From a checkpoint of a small image classifier.
Model: norm rmsnorm, moe soft.
Training: adamw at rate 0.0011, 20800 steps, batches of 128, held-out accuracy 97%.
Data: trained on rendered rooms with furniture, 72500 training examples, 36.7 epochs.
Rows from block 8 of a small image classifier, named by matrix and row number. Rows with one number belong to one neuron. Each number is 128 + 32 x the weight over its row's rms, rounded and kept within 0 to 255. All counts start at 0.
After each neuron's rows are labels from the 100 images, of 14976, where the neuron reaches its highest value: "patch colour" is the nearest of a few named colours to the mean colour under the peak. Only what is clearly more common there than usual is listed. The data: rendered rooms with furniture. In brackets: how many of the 100.
# fc1: MLP up (model.blocks.8.mlp.fc1.weight, 512x256), inputs 37-73
# fc2: MLP down (model.blocks.8.mlp.fc2.weight, 256x512, transposed), outputs 37-73

fc1.429 [184 125 158 102 172 152 109 120 148 107 132 121  81 117 154 197 118 150 143 112  91 103 168  94 119 112 199 107 172 120 126 176 101 126 111 145 103]
fc2.429 [103 139 108 145 113 157 138 130 126 106 106 138 140 116 194 159 111  98 196 123 124 152  74 164 132 105 110 100  96 137 179 120 130  90 112 135 124]
patch colour: blue (41)

fc1.385 [ 94 181 133 162 129 147 106 194 136 144 100 156 163 159 154 152  97 122 172 113 131 119 119  94 123  97 178 124 138 108  72 169 120 125  71 126 142]
fc2.385 [126 112 144 135 119 123  96  87 119  87 153  97 103 113  97 119 117 164 101 106 128 141 120 146 131 122  79 120 128 145 197 110 110 143 184  99 141]
patch colour: grey (58)

fc1.401 [167 162 138 119 125 213  69 123 143 129 100 149 140 127  71 181  83  96 122 107  83 180 188 130 110 137 149 135 160 113 106 195 132 107 170 181  99]
fc2.401 [142 134 121 150 150  89 142 100 195  99 135 171 111 140  76 110 141 132  94 182 123 102 131  87 146 166 145 127 124 151 144 115 114 105 125 118 157]
patch colour: black (48)

fc1.136 [114 125 162 100 191 164  83 111 104 108 129 116 126 119 165 173  78 143 129 110  94 187 133 146 143 127 152 155 148 121 165 210 113 155 151 166 102]
fc2.136 [ 92 139 166  82 101  92 127  97 112 101 128 126 117 130 236 149 136 110 159  70 134 143 125 154 173 114 168 174 112 104 226 123 101 110 156 158 126]
patch colour: brown (60)

fc1.211 [141 179 140  74 141 136 128 173 152  77  94 167 109  95  98 124 137 145 140  94 122  84 113  53 161 152 105  93 129  91 121 163 158  68 190 104  96]
fc2.211 [135 135 157 107 115 112 155 103 147 163  67 131 129 159 147 128  88  58 140 130  58 132 110 119  72  93 149 104 175 117 144 126 143 133 115 168 196]
patch colour: black (42)

fc1.14 [116 108 167  79 189 164  74 106  91 120 129 138 119 149 154 170  79 158 127 108  83 176 135 159 138 120 142 153 125 129 155 194 109 153 176 152 115]
fc2.14 [ 77 146 163  76 112 101 134  89  90 115 133 142 115 141 237 163 140 128 150  87 121 140 135 165 154 112 142 183 125  98 226 124 105 115 158 153 132]
patch colour: black (40)

fc1.491 [155 118 142 136 190 150  77 121 139 128 166 129 120  77 146 133 123 142 145  75 144 110 134 117 149 100 144 140 135 135 102 151 182 159 143 177 176]
fc2.491 [ 86 113 113 146  69 116 172 118 158 122  80  93 138 185 181 101  91  67 119 170 120 108  89 146 146 183  76 114 173 134 142 146  97 189 101  95 129]
patch colour: black (55)

fc1.314 [157 152 115 101 181 148  74 146 141  94 141  63 116  44 154 161 117 137 138 111 186 210 180 121 136 143 168 127 110 113 182 151 187 147  83 152 126]
fc2.314 [131 135 116 103  63 115 139 150 147  97 126  90  90  79 183 137 140  95 154  69 167 138 139 126 178 107 162 157 132 143 165 134 122 125 122 160 124]
patch colour: brown (79)

fc1.155 [150 153 119  86 170 137  82 142 139 106 136  62 109  47 153 168 127 136 132  95 167 209 169 128 140 139 182 148 119 111 181 152 168 122 108 169 118]
fc2.155 [120 140 127  97  68 102 145 144 146  96 129  90  91  83 186 148 133  87 145  78 165 148 144 130 179  95 173 163 130 129 163 134 123 117 120 165 114]
patch colour: brown (79)

fc1.414 [133 145 185 156 114 142 114 193 166 114 120  82 117 101  92 138 139 167  95  81 141 177  81  88 168 151 136 121 116 103 114 146 158 124 144 152 124]
fc2.414 [120 142  74 114  87 136 110 104 123 122 173  96 107 111 210 142  65  89 177 201 134 109 149 173  83  80 107  64 118 196 180 113 100 111 109 152 120]
patch colour: grey (78)

fc1.126 [116 118 170  80 188 166  68 101  93 117 130 137 135 149 153 176  78 157 136 102  96 179 132 167 131 130 151 156 128 124 153 193 121 142 169 147 123]
fc2.126 [ 70 141 168  73 110  96 128  89  87 115 128 140 118 148 232 160 133 124 146  97 130 142 133 162 162 106 145 180 118 103 230 129 103 121 157 149 135]
patch colour: black (39)

fc1.265 [116 196 219 144 149 136 100 172 165 130  76 113 146 117  95 113 109 147  94 103 103 173 105  67 158 146 132 143 175 113 130 147 155 120 162 168 171]
fc2.265 [139 113  94 115  84 158  74  95 115 133 188  84 103 155 146 157  63 101 183 194 105 154 158 148  78 117 122  36 136 174 143 132 119 131 100 138 150]
patch colour: black (47)

fc1.221 [132 168 198 145 105 144  91 184 173 127  94  99 126 109  89 116 128 133  72 108 119 166  80  68 171 158 149 142 126  95 122 133 155 125 157 159 154]
fc2.221 [117 132  68 108  83 138 117  97  90 155 186 110 101 146 186 148  61  95 165 201 103 111 146 163  88  92  93  72 141 185 140 133  93 122  97 118 117]
patch colour: black (39)

fc1.459 [179 120  82  86 205 169  55 159 135 112  90 113 147 111 121 172 112 164 131 144 131 152 156 169 101 129 155 110 125 101 134 138 182 126 156 159 136]
fc2.459 [113 133 136  92 136 142 144 154 133  88 117 154  99 110 191 122 119 140 159 155 148 131 135 143 158  89 117  98 118  94 172 121 121 127 142 144 108]
patch colour: black (43)

fc1.361 [132 104 169 153 153 166  88  86 167 129 186  94 113 117  91 181  66 160 157 144 123 156 199 152  81 116 127 135 163 177 112 197 164  95 150 169 121]
fc2.361 [121 102  67  76  87 154 132 122 127 136 153 130  79 102 117 135 156 153  82  79 107 154 101 130  99  93  86 109 140  88 108 124  88  70 169 155 136]
patch colour: green (37)

fc1.120 [105 164 196 156 110  84 117 186 173 155  62 140 191 122  94  99 124  93  96  77 130 133  94  86 173 128 157 126  97  98 116 117 135 142 159 171 163]
fc2.120 [124 117  74 126 119 132 115  84  98 119 174 112  89 135 178 154  82 125 150 255 131 120 182 153  91 110 107 116 159 186 204 131 102 146  99  81 105]
patch colour: black (45)

fc1.492 [ 87 122 120  98 150  94 137 117 154 113 160 138  61  52 121 144 143 135 144  54 152 109 190 115  69 145  90 151 163 147  65 185 115 102  92 138  64]
fc2.492 [132 112 168 106 113 148  98 110 146 124 127  86 127  66 120 139 121  99 109  90 120 138 106 131 109 109  85 126 133 145  16 136 127  95 125 146 163]
patch colour: purple (45)

fc1.409 [154 196 110 198  54  93 113 176 148 165 137  87 114  69 101  77 146 157 111 144 155 122  68  89 125  76 118  75 107 159 107  98 190 143  80 123 167]
fc2.409 [ 78 105 137  78 134 103 103 117  61 113 123 181 156 196 162 151 124 125 139 106 131 125 106 180 139 146  96 166 144 110 155 103 111 133 169 158 117]
patch colour: black (38)

fc1.312 [108 205 161 159 140 170  74 123 131 159 151 127 146 159  93 139 134 135 134  74  96 120 108 106 117 169 108 123 158 114  99 146 141 143 128 123 130]
fc2.312 [121  76 114 106 105 164 132 129 138  98 116 150 121 109 149 131  98 111 150 241 166 122 106 175 129  77 112 135 110  92 181 100  89 135 132 143 109]
patch colour: grey (89)

fc1.35 [155 140 145  78 207 164  80 148 148 108 133  55  67  54 148 156 136 151 141  84 162 220 183 117 133 108 176 126 132 113 176 173 182 112  87 146 121]
fc2.35 [146 149 115 108  80 122 154 143 139  90 135  86 112  84 190 131 141 114 148  82 174 148 140 140 164 107 168 162 115 153 163 134 139 128 121 173 110]
patch colour: brown (63)

fc1.402 [176 132 103 114 167 143  68  97  87 135 160 162 116 150  73 156  97  88 133 106 127 162 174 141 151 168 178 113 108 102 174 191 140 144 162 118 142]
fc2.402 [125 119 113 152 134 112 117  96  72 124 154 161 118 147  59 146 133  82 136  72 115 131 124 128 191 143 177 126 111  83 177 133 143 137 155 105 134]
patch colour: brown (72)

fc1.30 [ 99  98 115  74 194 170  69 150 190 142  89 141  91 171  91 167  76 176 104 130 146 160 167 126  85 127 140 106 141 121  81 186 154 149 133  95 111]
fc2.30 [ 99 167 130 136 163 148 115 150 158 204  89 157 146 162  75  92  99 126 122 183 128 130  96  97 106 102 163 115 159 109  46 140 108 157 109  89 121]
patch colour: brown (61)

fc1.109 [184 122 106 103 160 153  68  97  90 133 158 163 107 149  80 157  97  87 141  92 127 162 159 140 156 161 176 108 106  89 175 194 142 140 173 128 156]
fc2.109 [132 118 115 147 136 106 120  97  70 129 158 161 121 147  57 137 134  87 143  84 122 133 135 131 193 147 178 125 107  89 183 130 144 139 159 109 138]
patch colour: brown (72)

fc1.433 [161  69 135  48 135 170  54 102 102  81 126 102 115 107  89 168  95 171  90 124 141 180 119 176 139 162  97 119 110 132 188  90 115 152 146 149 121]
fc2.433 [151 131 145 141 127 133 131 121 127  89 144 103 142  95  92 135 131 159 117 129 132 146 150 136 156 111  92 153 125 155 198 128 159 139 148 111 127]
patch colour: black (46)

fc1.119 [134 107 103 123 201 171  86 151 127 111  98 108 111 112  91 149  85 193  73 174 148 141 211  99 149 163 156 140 151  99 115 216 114 164 139  88  98]
fc2.119 [111 179 156 130 135 105 102 128 151 146 106  93 173 137 160  92 148 172 153   5 122 149 131  73 104 125 156 116 122 116 153 112 150  86 158 148 164]
patch colour: brown (70)

fc1.436 [120 116 161  80 184 170  72  93  97 115 126 144 119 149 151 187  83 157 138 111  97 179 106 172 136 111 151 157 129 110 148 179 116 148 167 153 128]
fc2.436 [ 70 143 174  95 117 100 117  71  80 125 136 148 131 155 221 159 133 132 139  96 125 138 124 158 159 127 128 176 119 103 233 133 107 140 169 133 145]
patch colour: black (47)

fc1.282 [177 138 102 120 159 150  58  93  87 127 162 158 101 151  76 163  94  81 138 104 124 168 156 141 145 168 177 117 107 106 171 177 146 130 177 143 162]
fc2.282 [131 121 110 145 138 110 127 102  71 123 155 163 122 148  57 147 133  78 141  83 114 128 131 132 188 143 178 128 105  89 182 131 139 139 157 107 131]
patch colour: brown (77)

fc1.507 [130 179 174 157 133 112 131 111 114 171 115 120 146 145  94 109 144  94  99 125  81 121  97  75 135 168 149 188 150 128 103 140 121 125 103 128 147]
fc2.507 [122 114 117 103 116 157 112 133 130  94 141 135 131  93 173 134 121 145 167 149 152 126 144 158 144 102 130 119 100  99 174 111 128 138 143 144 102]
patch colour: black (47)

fc1.408 [178 129 109 107 159 146  61  96  90 128 157 158 105 149  78 167  91  89 141  97 126 170 161 139 145 160 175 115 107  99 171 190 142 135 170 135 157]
fc2.408 [133 122 111 150 136 111 124 101  74 123 156 162 120 148  57 143 131  80 141  81 116 128 131 128 189 145 180 124 109  88 186 129 137 134 160 106 135]
patch colour: brown (75)

fc1.144 [115  99 194 142 144 170  86 167 180  96  92  89  89  83 108 134 127 133 118  91 155 147 118  76 150 127 128 125 135  82 131 160 131 131 124 163 161]
fc2.144 [116 134  62 123  64 122 116  93 152 115 136  81  94  83 205 130  93  71 172 108 105 128 105 121  69  66 127  65 149 194 175 124 105  95 127 160 122]
patch colour: grey (56)

fc1.231 [183 191 154 153 129 149 108 151 157 152 136 155 160 174 101 114  47  83 158 137 103 125 170 108 139  96 177 158 138 129 139 128 204  95 145  89 125]
fc2.231 [117  82 145  76 133 102 101  82 219  51 111  61  79  72 124 118 147 108 117  66  92 156 122 127 129 126 101  94 138 142  84 156 111  85  97 133 198]
patch colour: black (42)

fc1.494 [163 174 173 133 157 130  46 137 154 159 138 111 111 111  80 143 127 133 134 123 123 211 143 113 127  91 145  58 173 161  85 130 197 136 160 122 185]
fc2.494 [ 88  74 132  73 140 101  99  99 143 113  76 179  88 169  62 101  99  99 106 128 133 111  87 117 136 107 109 126 153 106  77 127 121 128 126 156 143]
patch colour: brown (70)

fc1.264 [138 171 168 150 102 125  89 172 188 139 125 101 128  72  86  73 135 132  76 112 140 163  89  83 154 138 153 121 155 116 114 125 146 136 152 117 128]
fc2.264 [115 132  97 134  96 118  96  82  79 151 193 118 145 176 185 132  49 112 176 211 102  90 131 160 100 101  91  75 121 178 135 136 104 115 102  92 119]
patch colour: black (51)

fc1.465 [165 143 115  58 185 131  70 129 150 144 118 156 167 136 114 121  80 106  87 138 125 132 179  94  96 114 171 145 148  95 100 156 163 123 183 150 122]
fc2.465 [116 151 111  97 180 135 161 165 160 133  77 131 101 123 159 125 134 116  83  66 114 133 129 118 165 126 145 120 136  69 138 134 109 139 160  94 134]
patch colour: brown (63)

fc1.411 [205 113 106  99 151 170  66  96  92 139 142 157  73 143  76 160 107  80 135  83 128 161 153 153 137 160 156 103  92 109 168 181 132 130 177 161 152]
fc2.411 [142 125 108 143 135 114 129 105  74 128 162 162 123 153  53 141 136  84 152  94 120 125 134 132 190 142 181 122 113  85 175 132 142 139 160 107 135]
patch colour: brown (63)

fc1.503 [127 131 113 129 172 192  89  81 169 140 117 145  71 152  89 152 105 117 100 117 106 178 144 127 115 154 172 164 188 149 149 156 113  96 156 104 129]
fc2.503 [163 132 131 140 112 128 136 105 151 138 150 149 118 161  55 111 133 130  91 140  98 110 105 107 142 157 170 158 154 159 153 113 107 113 150 126 136]
patch colour: green (25)

fc1.182 [ 95 222 150 155 101 135  75 172  96 139 135  89 166 123 177 136  88 106 192 115 134 139 109  98 138 103  81  74  80 119 110 127 144 162 100 149 134]
fc2.182 [157 121 116 127 145 138 112  89 149 134 150 146 133 159  37 122 134 112 126 223  75  87  94 140 121 183 178 144 151 131 142 121 110 108 168  99 129]
patch colour: grey (57)

fc1.321 [135 114 127 126 184 209  84  97 167 142 108 156  95 159  78 157 103 119 115 113 131 176 155 138 114 138 165 141 168 139 163 155 130 110 164 107 125]
fc2.321 [160 137 135 142 121 132 140 109 157 142 148 149 130 164  54 104 132 136 102 157  90 121 118 110 139 164 163 146 148 154 150 119 107 111 150 126 141]
patch colour: green (26)

fc1.127 [137 108 108 116 185 203  79  93 156 130 104 152  56 158  88 153 104 112 100 133 114 175 154 135 110 150 161 152 194 147 154 150 133 115 150 102 122]
fc2.127 [153 131 131 149 124 135 120 106 158 138 143 150 120 158  60 109 128 137  98 149 102 113  94 108 138 156 154 148 147 156 149 121 109 112 148 121 138]
patch colour: green (37)

fc1.317 [127 102 161  73 187 174  54  85  94 124 123 137 113 157 147 178  89 144 135 112  99 176 110 178 137 119 153 162 115  98 157 157 110 161 156 159 120]
fc2.317 [ 78 143 172  97 116 105 130  75  80 132 137 147 135 153 226 165 136 131 139 102 125 142 113 160 158 126 124 183 127  97 228 142 109 145 166 125 145]
patch colour: black (40)

fc1.349 [161 108 161  61 125 152  77  99 116  90 115  92  91  94  97 145  88 127  91 132 142 145 140 130 137 149 109 127 123 148 178  96 160 161 141 131  99]
fc2.349 [161 125 143 134 124 128 113 120 124  80 136 101 136 108  89 137 108 145 127 124 134 132 111 135 143 119  86 159 129 150 216 127 148 146 166 106 130]
patch colour: black (39)

fc1.233 [131  95 143  97 130 163  58 159 132 124 104  88  77 101 138 149 103  99 120 109 164 126 110 134  82 132 113 147 130 156  63 143 126  81  82 119 109]
fc2.233 [165  88 167 119 119 130  97 159 107 140 116 102 129  90 130 136 113  90 108 133 133 111 120 126 106 153  86 143 128 150  24 143 135 114  77 138 135]
patch colour: purple (25)

fc1.421 [165 165 219 144 132 115 131 174 155 113  85 123 183 111  86  87 146 105  69 103 128 108  63  78 181 167 159 168 106  84 129 100  95 143 166 152 136]
fc2.421 [142 137  83 101 111 127 105 100  76 140 179 129  87 158 189 134  84 132 156 186  82 106 162 164  97 101  95  80 130 190 144 118 126 126  96  89 115]
patch colour: black (65)

fc1.70 [207  91 162  97 155 146  25 126 112 104 100 126 126 123 119 136  89 174 129 132  60 146 134 143 114 151 166 167 138 150 104 122 157 124 104  85 133]
fc2.70 [130 120 143 159 131 127 124 163 151 112 150  93 102  90 153 119 142 129 136  90 164 151  97 103 114 147 153 148 130 169 101 174 131 108  75 115 113]
patch colour: black (49)

fc1.193 [101 148 141 120 107 129 106 170  92 109 128  93 125 110 165 153 119 105 172 138 159 124 126 142 132  78 120  74 103 118  99 145 129 155 106 149 139]
fc2.193 [149 118 120 130 147 130 128  88 172 132 137 161 102 144  58 106 133 114 100 115  99 111  97 111 141 172 160 157 150 133 137 125 106 114 148  92 117]
patch colour: green (25)

fc1.195 [201  91 108 108 154 159  66 102 100 151 142 160  82 151  74 139 114  81 145  83 130 156 166 145 146 154 161 101 108 100 170 186 114 148 168 149 144]
fc2.195 [135 123 112 153 145 114 120  99  77 129 163 161 116 145  55 138 143  86 135  84 127 144 129 123 191 154 177 126 120  89 179 136 143 140 159 118 143]
patch colour: brown (68)